config.toml
gain_aug_db = 6
n_mels = 64
targets = ["word", "voice", "intonation"]
avg_pool_shortcut = true
init = "orthogonal"
residual_init = "zero_last"
epochs = 35.4
Rows from block 5, named by matrix and row number. Rows with one number belong to one channel. Each number is 128 + 24 x the weight over its row's rms, rounded and kept within 0 to 255. All counts start at 0. Numbers have three digits each. After the name is the row's rms in percent of the matrix's.
# convs0: first 3x3 conv (model.blocks.5.convs.0.weight, 144x144x3x3), inputs 75-79, a 3x3 kernel for each
# convs1: second 3x3 conv (model.blocks.5.convs.1.weight, 144x144x3x3, transposed), outputs 75-79, a 3x3 kernel for each
convs0.49 109:097129111111146132129187117116088125099119158140141121137148123132082142115089154114116108167135124126120102090136139095132175134147115
convs1.49 098:132138141147112143166128172136161119146172151119106137100175154148138110143134121085143151120121173118159159116105121138096114141134121
convs0.50 102:150151104120085114121128106128122135166165162118134086114083134136124093138104111109110124102122148124140117141117165147160168125126111
convs1.50 099:113155147121095133148093148129089145176099110109132183142116107164184095117110107140130105115086137108095120151162109152135151125137113
convs0.51 106:128125100189116094145141129162122091120073097104137101118136164118166151113108138139134088157164113108139121061124130154146100145154176
convs1.51 109:107145101097121116149084109156161131151137127150134126099109131175124138123132126125142136149125153130116141159134116121168084130133169
convs0.52 100:113220152149171115141152161120135146101185100151147082104132136101127150115101127129117101131093109157116151152129139140102125134135127
convs1.52 100:174139151151188173166164151113131134129108159174136119137136166148144125146143150134156103134118133114106112112079133095099123118105150
convs0.53 101:116134158137122118152119119111145179152146159106110164138138102101122171125140146171151150164106148188088082149111116138154177105132112
convs1.53 100:136132166139107140104146139169123118091125142104113075141127123073112162115150129090074086114159097152166172123108147140159133117134091
convs0.54 100:100110153122136130113123107117153118133109113156135142147147144120107124116098143136108149115115097103100138191184197132107124114120113
convs1.54 101:124129079178135108131141100122123126151142129128141116097140094112081091151126141126109130125130107098115123134150130144138129185206138
convs0.55 099:187139111118123170134126079125092136127139130131139146126110099144122126145113117168168133124113135062114158092125107113097150173136156
convs1.55 103:131132156104131112144174156121152131148164122118114158126110127110155112143155145112120139145130109126144121096135091129104136130132151
convs0.56 098:112109168156170063089154141141139115121123118110134112172141147141136124129148117139176139132137115135130156110080148119135169135149139
convs1.56 094:125102086133129065150170126128097152137118104136135152119122134127121142093112118121140188152175186141143139113123121120154118106099157
convs0.57 101:129132140147085164118125147086112150131112157126115144107171167145134139107107117125187112162140124152107129116089109146139155118105159
convs1.57 103:144154103119155091083172109107161146152148131132139134090107165161148119114154131133148129097101124117122135128148122101112139095100094
convs0.58 105:149187143163112109168121156102143106129125117129129151169146114169137139111134102111111113111124122124166131091109176133097104124136152
convs1.58 102:119128151101142117126123164147167123097124120109096112144108116100163166160141106169172108076133141116079109128134108133104123108112110
convs0.59 100:119141133102116144155129132086173147105099116159119129112138096138120112095114156111137138151087107119126154133111122144146129121166145
convs1.59 103:109139101118104124188106103143118141124152116113104131135221096131097101130126117127138149084154145142133134170136130152134128126120092
convs0.60 103:130138106149152131096124121159144118151145104131122095093115121116119098158115166133170115127125123141111160127143119098105094215196181
convs1.60 100:105120101129104143111122144124084099135099106104110148116155122126165140103118112114117134132168136107117126130150151110125105147138143
convs0.61 102:147154138125190138153128116107160124123099130157146147114122139101149131129143128157150131138106104136153201096162201145169113157115114
convs1.61 105:131113102161101146164113125099168103153124119109113184169133114087127115133135168150119131086100086155118171114136064124095141099110134
convs0.62 101:114117164131158170138076120062131090139093117128093114131183134143125157103137099147147103126175109101142147129113128166119073156114165
convs1.62 105:130151103119118142136141127102134126165153127128120140140093147130177120162123106071099141138074096098130142112135124117111116138133130
convs0.63 098:114138122120141103141120133149124117139151163135162152148162120124167124091089147130101086104156159112135115130138125150116101144110124
convs1.63 094:114190185115112145116124150138119126134086117133140148128130156158118130147135151155096143111133176126148102099109159096150122090111060
convs0.64 090:124110152139151123159128166137163151158156120088141090182112132134118122128141111101143119152101081144074136129109140111136134096136077
convs1.64 091:084152130136158149104118143097121121136088105166130140166166134120170125147140143117179091152155097129164159154137143152130150111103100
convs0.65 099:153117131096115116146152113119118135087081124134104119156128102106177153147108117075159117117134087148081135091133089131179102139118105
convs1.65 106:156133138118168132162133100125129092108139089139166161150133137130149112136117130090136136117107132155127163098149116174124177116097125
convs0.66 097:133150110108126096098156132154172112150091123129107114144100112128133108138150109138109112109132100163155127116131129151134139127098087
convs1.66 102:166149115161108155142080124105130109066088120181130120141114113099178150160138079122111137138121118107093137076151094169199139093120177
convs0.67 101:150133146117134101125098141081102129122148140082126108131120104105132152150115142106116146119112132094115124174145119104121130085103132
convs1.67 103:094122126125103137144145128096092136137123146141146110122168161136107142142108130092096102127105125123134138156129103080114122164152103
convs0.68 098:135086145105111104145124140154144130093119119101131163129114102140117138121135129130117098103139144116125119127125134142120148148110110
convs1.68 097:109127133113118090154144153164088102144102084086127174129137109139160151136107122124128116109115144114156147121121156103123110101132111
convs0.69 111:090130117095134096118146099130133137143146125123125180119121133126101119125098110107130152140089110169166129153127151193146150123128152
convs1.69 112:161215158107110156171103109135115172109165137121118131095128141121139146133139107157126139114129102171188139097125134148151148148143109
convs0.70 098:141132139145134135144157157170187119135131134148136119125118140119146143127132096146182133113153121139142156093148113098141120130149125
convs1.70 096:192171129142115100098142108117117159105125164186140129145158116148136192114129109146132146114121134117101155119098152110113131132163158
convs0.71 099:088123120134070110109119122124186106077150131129130134079147163131144109101106159163162140143147118125095126195156130144128118163197165
convs1.71 100:127096059127134165111106128114109156139114125098088081110134161165115130175163143114142103134162143089090124117092130092068107169199121
convs0.72 114:163128113136088134096121107104084128067109148099126130106134159124130164133137124147124134140117100148094105131145130113126134161095111
convs1.72 109:148132095141121119134122144122117139107102127133095144112134156182157149116097127085101063106117091100124140083140169105125114147159142
convs0.73 095:129128104135119159130130160151119128080113097087129116124163121137107113111106114123122177110118130172117118130136105126128158126153081
convs1.73 093:114126109110125131109104093104100159090135142099133123153135140179130116142103114106138097173082092117120099115130128114132106165133113
convs0.74 098:130134140132113164146107136116113144127068127077127096151131106114161088149124140118137130144140165117120095136147104135126139123091074
convs1.74 103:068136117085081132103130121147127107125138089117126112122118138081107128124129074103074132102106102137112115138101139145129140151164122
convs0.75 100:137164146149163132113118162077116094116079111114166130120124101179109146124107146117142126160060169157176138155134122160141157150158145
convs1.75 097:099158145148121109137163159142122118117100126119181110161143132141172124127095113132168109154125091095101085157112124094175128109177143
convs0.76 101:135141090147153142156142159140116102141140135143175130088119098120158107104132162102168136124142155123172104132160150100072125150171207
convs1.76 101:110118101106090149110122147122157109160127135137091136138140106110106166126096135166143178218172173114165131135151173123112104147114148
convs0.77 097:145144108121126128151120141122154129136110106129117088104094090124130114134163130127189146133131136116125156132115111093109114133112148
convs1.77 099:131086117124122104145137127101124100105124111131106161123128119115110147112150113100127136147115125144121110131153090131136158127142123
convs0.78 102:135144116140088126101141136132082117124148132115138123174082103138168152135117131124099155089108131153073123124100105188080117104125124
convs1.78 105:128134085102145161150095097146169136127165158098152128100135096158154107130171124186142097140143102124149122123150147113103068123113091
convs0.79 103:124129131073145143133141128124130141154109124152101123169105119140113136157144083132164141144132129101126121121124164146088131165148177
convs1.79 105:159129103116125138159171153131165127143141148148104134151143156123116114149150097128146134119127139137090144126128127105148141185132094
convs0.80 102:154155137140100120114132145149133112110124136122116118104071126121125124117098136186133095090161112117098138117148113129099096113123135
convs1.80 105:121115143092121069177129114162131114168144109130125134135094125133113114098164129112109088119111132121138097132116115115103148076130067
convs0.81 101:144132133072161133141162110138114133109121096129147112151147159098073127140080129102176139198159101112158128113104065127091156110093118
convs1.81 102:132136117143103123067116121146118147145105116110146113121115112124138100134168157130131094107112149106113158126148152093129158113167116
convs0.82 100:124124117116135121126110165119139146120098131139085118111086090136139133112086121135115100133139184140141101149124094079099148137126133
convs1.82 098:093115138153173109164084106107122134124121134144153121061100134157132156129133136161145189138105130126151110128114131111161121113096145
convs0.83 105:163125122142115149144134101136168118142147118162134180144101120171121095130095126155114123113128117129103128120147118152103145141103124
convs1.83 103:117148128098086102097156109130151116105097157185147140118126136146109133103118145132166164118155110155115136142136086096142121127120110
convs0.84 085:152128166125145148150104128142127111149107094171143114114152128149154161091119129089140150094122151128111128119086111121172085115124114
convs1.84 091:123128098120107122137135108144137122139163104140101116138171168127166139121146162150186106142151123132160143096105126100075062122125106
convs0.85 100:078126095133087112079134102110141122088090109150086149117151188139141151151054113150079142159110158145102158124150120128130104125095152
convs1.85 100:163102070112110112130115100080123121155115087130148132122154137137175107116157097122132133124174096127146098117116125094043120160130121
convs0.86 102:114124170117127124139137129152127126135160154141123125135133138102131171128174089143112163110143160114172110142125130119100120117161156
convs1.86 104:141139126114093103113116147103108122147147165118163119106130163144144092177148186141134138182164152124081104149164178125094133085147152
convs0.87 093:121109090114125136095119143079178196102121124110109117158142106157138104130147137095143149098152184113143145149148163108081147089101121
convs1.87 093:109135099154126124150109110159166116149127143082100146174114145148083143121130111115126134114114122100126111116093165141120131176115135
convs0.88 105:132175130130159120144124124147115118111106127140100097134131125126112100127149105113178111155075114153062138132144133158119079119131131
convs1.88 102:158115094117057147128090125136109109127153132156124084147113150130115117122109077182130096147129098110106151133145168108132111122092129
convs0.89 099:123126154148121138097132161103181166124135098115132136142095091119120147178166088149126146090120089141175103133099130154142143090129120
convs1.89 097:109135108079111123099138116145111119125113128131143161145127114172119153130120134112155141104108072092086151134116115123100122148160113
convs0.90 100:168120088145099140115140139100122149140158098171172078063100136138105071171123114132096145117126107124140144133092122110149126112156135
convs1.90 098:160151131144101086122146099154105107143079117085137158184111193137079132130106138073125127096108117111153128131126126120146137113101151
convs0.91 090:098081134131138096115121141144117116147127116150126137111158112135126117129141116126079178115115133117172147135085109113138112125121113
convs1.91 095:143170133150139163126134115133139129133158138126134145154127115165129147167119107173171147095122132127156131157123168126128148116129143
convs0.92 097:093085134096138144170130140133135142141120153177130091115115173195136154117103118143132159128120119091156093138159172146124163095164143
convs1.92 097:177161086092137146134118139125138094129086133101106098121085112124132132096142110158088128115117086171151131144119129118106095093117141
convs0.93 097:144133122138111137087111158107110094087131136134138118158129101137118106108104164117157143111130151143150161159085110117161148146134113
convs1.93 100:056124136089139110113103165114131132091094116152081131123137152110127131122175125097128177109144120117129137119116088166163102066115144
convs0.94 106:146130112087144150134135100108108137153151123150117140106138154129103099114133134138124144133084137109123092109157085103119138139141153
convs1.94 108:142143128158159104115140160163176097133163118132136136148119100110127122135139138143110119119130128148096112136111086149136108157142154
convs0.95 096:141137151166165117142140146111151127117130112143128109124112159154130130145125092132141130136145111145154127116126197144113161162167145
convs1.95 093:165091125147162123172101116125157140153126122131123134129133133167137133144093136133174097143144146133169173115163147141167126128156091
convs0.96 103:128119121121113131109136113130114157149091132130121086118087135128135119131167105136078130164114079125108116131154135139120131123095134
convs1.96 098:129046131127137144128123134123072121146128117133158160114134168112121092138121137103136129116091141152131128127134096129147131113116121
convs0.97 100:102096130092108134113115124107158117080120188175117147156102127175111158145127181129100126188112132133118087130101123152126150128125124
convs1.97 098:098111169117141109082145153094143129140153127145150132144092110125130078130125106132128123130110133120156122149124151119148100127158103
convs0.98 100:166125092112145153121111125103105104097114106123157139110180141103103100156156120083123155132121141160110142109123128087075099106106118
convs1.98 105:117069071160129145119156108111102134133123131159132125131147114092129133117100110119172151114129119118143107135155159106130122085100091
convs0.99 100:106112123112081124138141103122138149062097139159134151128102157122159089118106152156119095158184219162098109119076141142118146135124114
convs1.99 102:114158154106111125129156123084162176136149153176143093103135118128122139134133167144121103155159255147112079143131130136131102118140127
convs0.100 104:155129158135125117096109116077128136128125123154143147102127127142118100177150132104146135112109165138159146125071119117112105109112145
convs1.100 105:135116132150142124111133150134123103121150110114097118150146113130162158160142125113100110112132125089158127141138143113106108147151148
convs0.101 117:141138094129110120132107112137167092141130130151142118131108129131138139130130148093127115114111118141150096115116127121124109129108138
convs1.101 102:098134115150098137145100136128121141112150135137110180106130167134155123147137151130132142160153160136180162108108189122151135142135114
convs0.102 108:108147136108103158180091113166148086148133137141114150141127131121108157074140120129096140118136102070116151128124126138127134093147151
convs1.102 108:112158163127166137114108136148154112137136167126137156097132150150129100116118132082145129148102126123117089109113124119148131104130138
convs0.103 099:159088124134119178163123146176140136172166104150138109096109133102104125118131146143158110119142132088171114108104129142117144163069157
convs1.103 093:130100095089144111128113124138119126102074125118133132133130138134098123127119116145128107129127146131118135122114095131138152150149089
convs0.104 102:106110139155106135143106128122141129113160137126143161139113086093112151109148127177125102140130131126126134151127124144151189125081085
convs1.104 105:116141126089145116106112153134123166128116133160120125112122128126142139151124059136171124089153120176129157116117119110188160146130149
convs0.105 098:135125111166129106125118169124115130115129100149136137167150175124130144153123106141160099140169123088140146127172102140178162102112156
convs1.105 099:129116109091125135106123155135138129140137131122112104122113151151132113110078114140129160136141188115078068111111062148121102137121131
convs0.106 092:117151104145140127097125140129120124119129121185129134102118147091124139156127148140114162084185132152134123117121146130140159093121109
convs1.106 097:120102128116146119135110151124120120138120151124103145114132108163137154091094094117100129151160160151148130112121143104129108116089065
convs0.107 104:139124129158144119148081108154081162128100128146095134153115114087145123101090139115147118123126096145136099158150134077173122166117095
convs1.107 097:110196126137122170105171125150128100082197107133149121107127113136134161120129110133105127130153157117132130124093132128126113101119142
convs0.108 099:166136151112110130127115154130088097104114128136131112109103142144107084145106127094077123165147135122154121148119136106163100139130158
convs1.108 100:141116128100157128099161105107103135135122133138100130145115125107118126136149084097086117141132135145127112108134150086098098159165092
convs0.109 102:102115128126143067169147127113098131155122125101092090106090148130122142116125134120164129099097131119111104139161110157109119159142147
convs1.109 106:163192227118120140132113120140137113135125130135096146125100086118125134114132112110114159118097055140079102122135137138111133138124132
convs0.110 090:160136126133163120152138140150126145097110109148125094116099106155138126159124126149094119129137092147116118132127124133104158094178154
convs1.110 090:137144114096131140117151108114150135139113149123148137143114153174145126124176138137164172176122124128143115119165134119125143163151115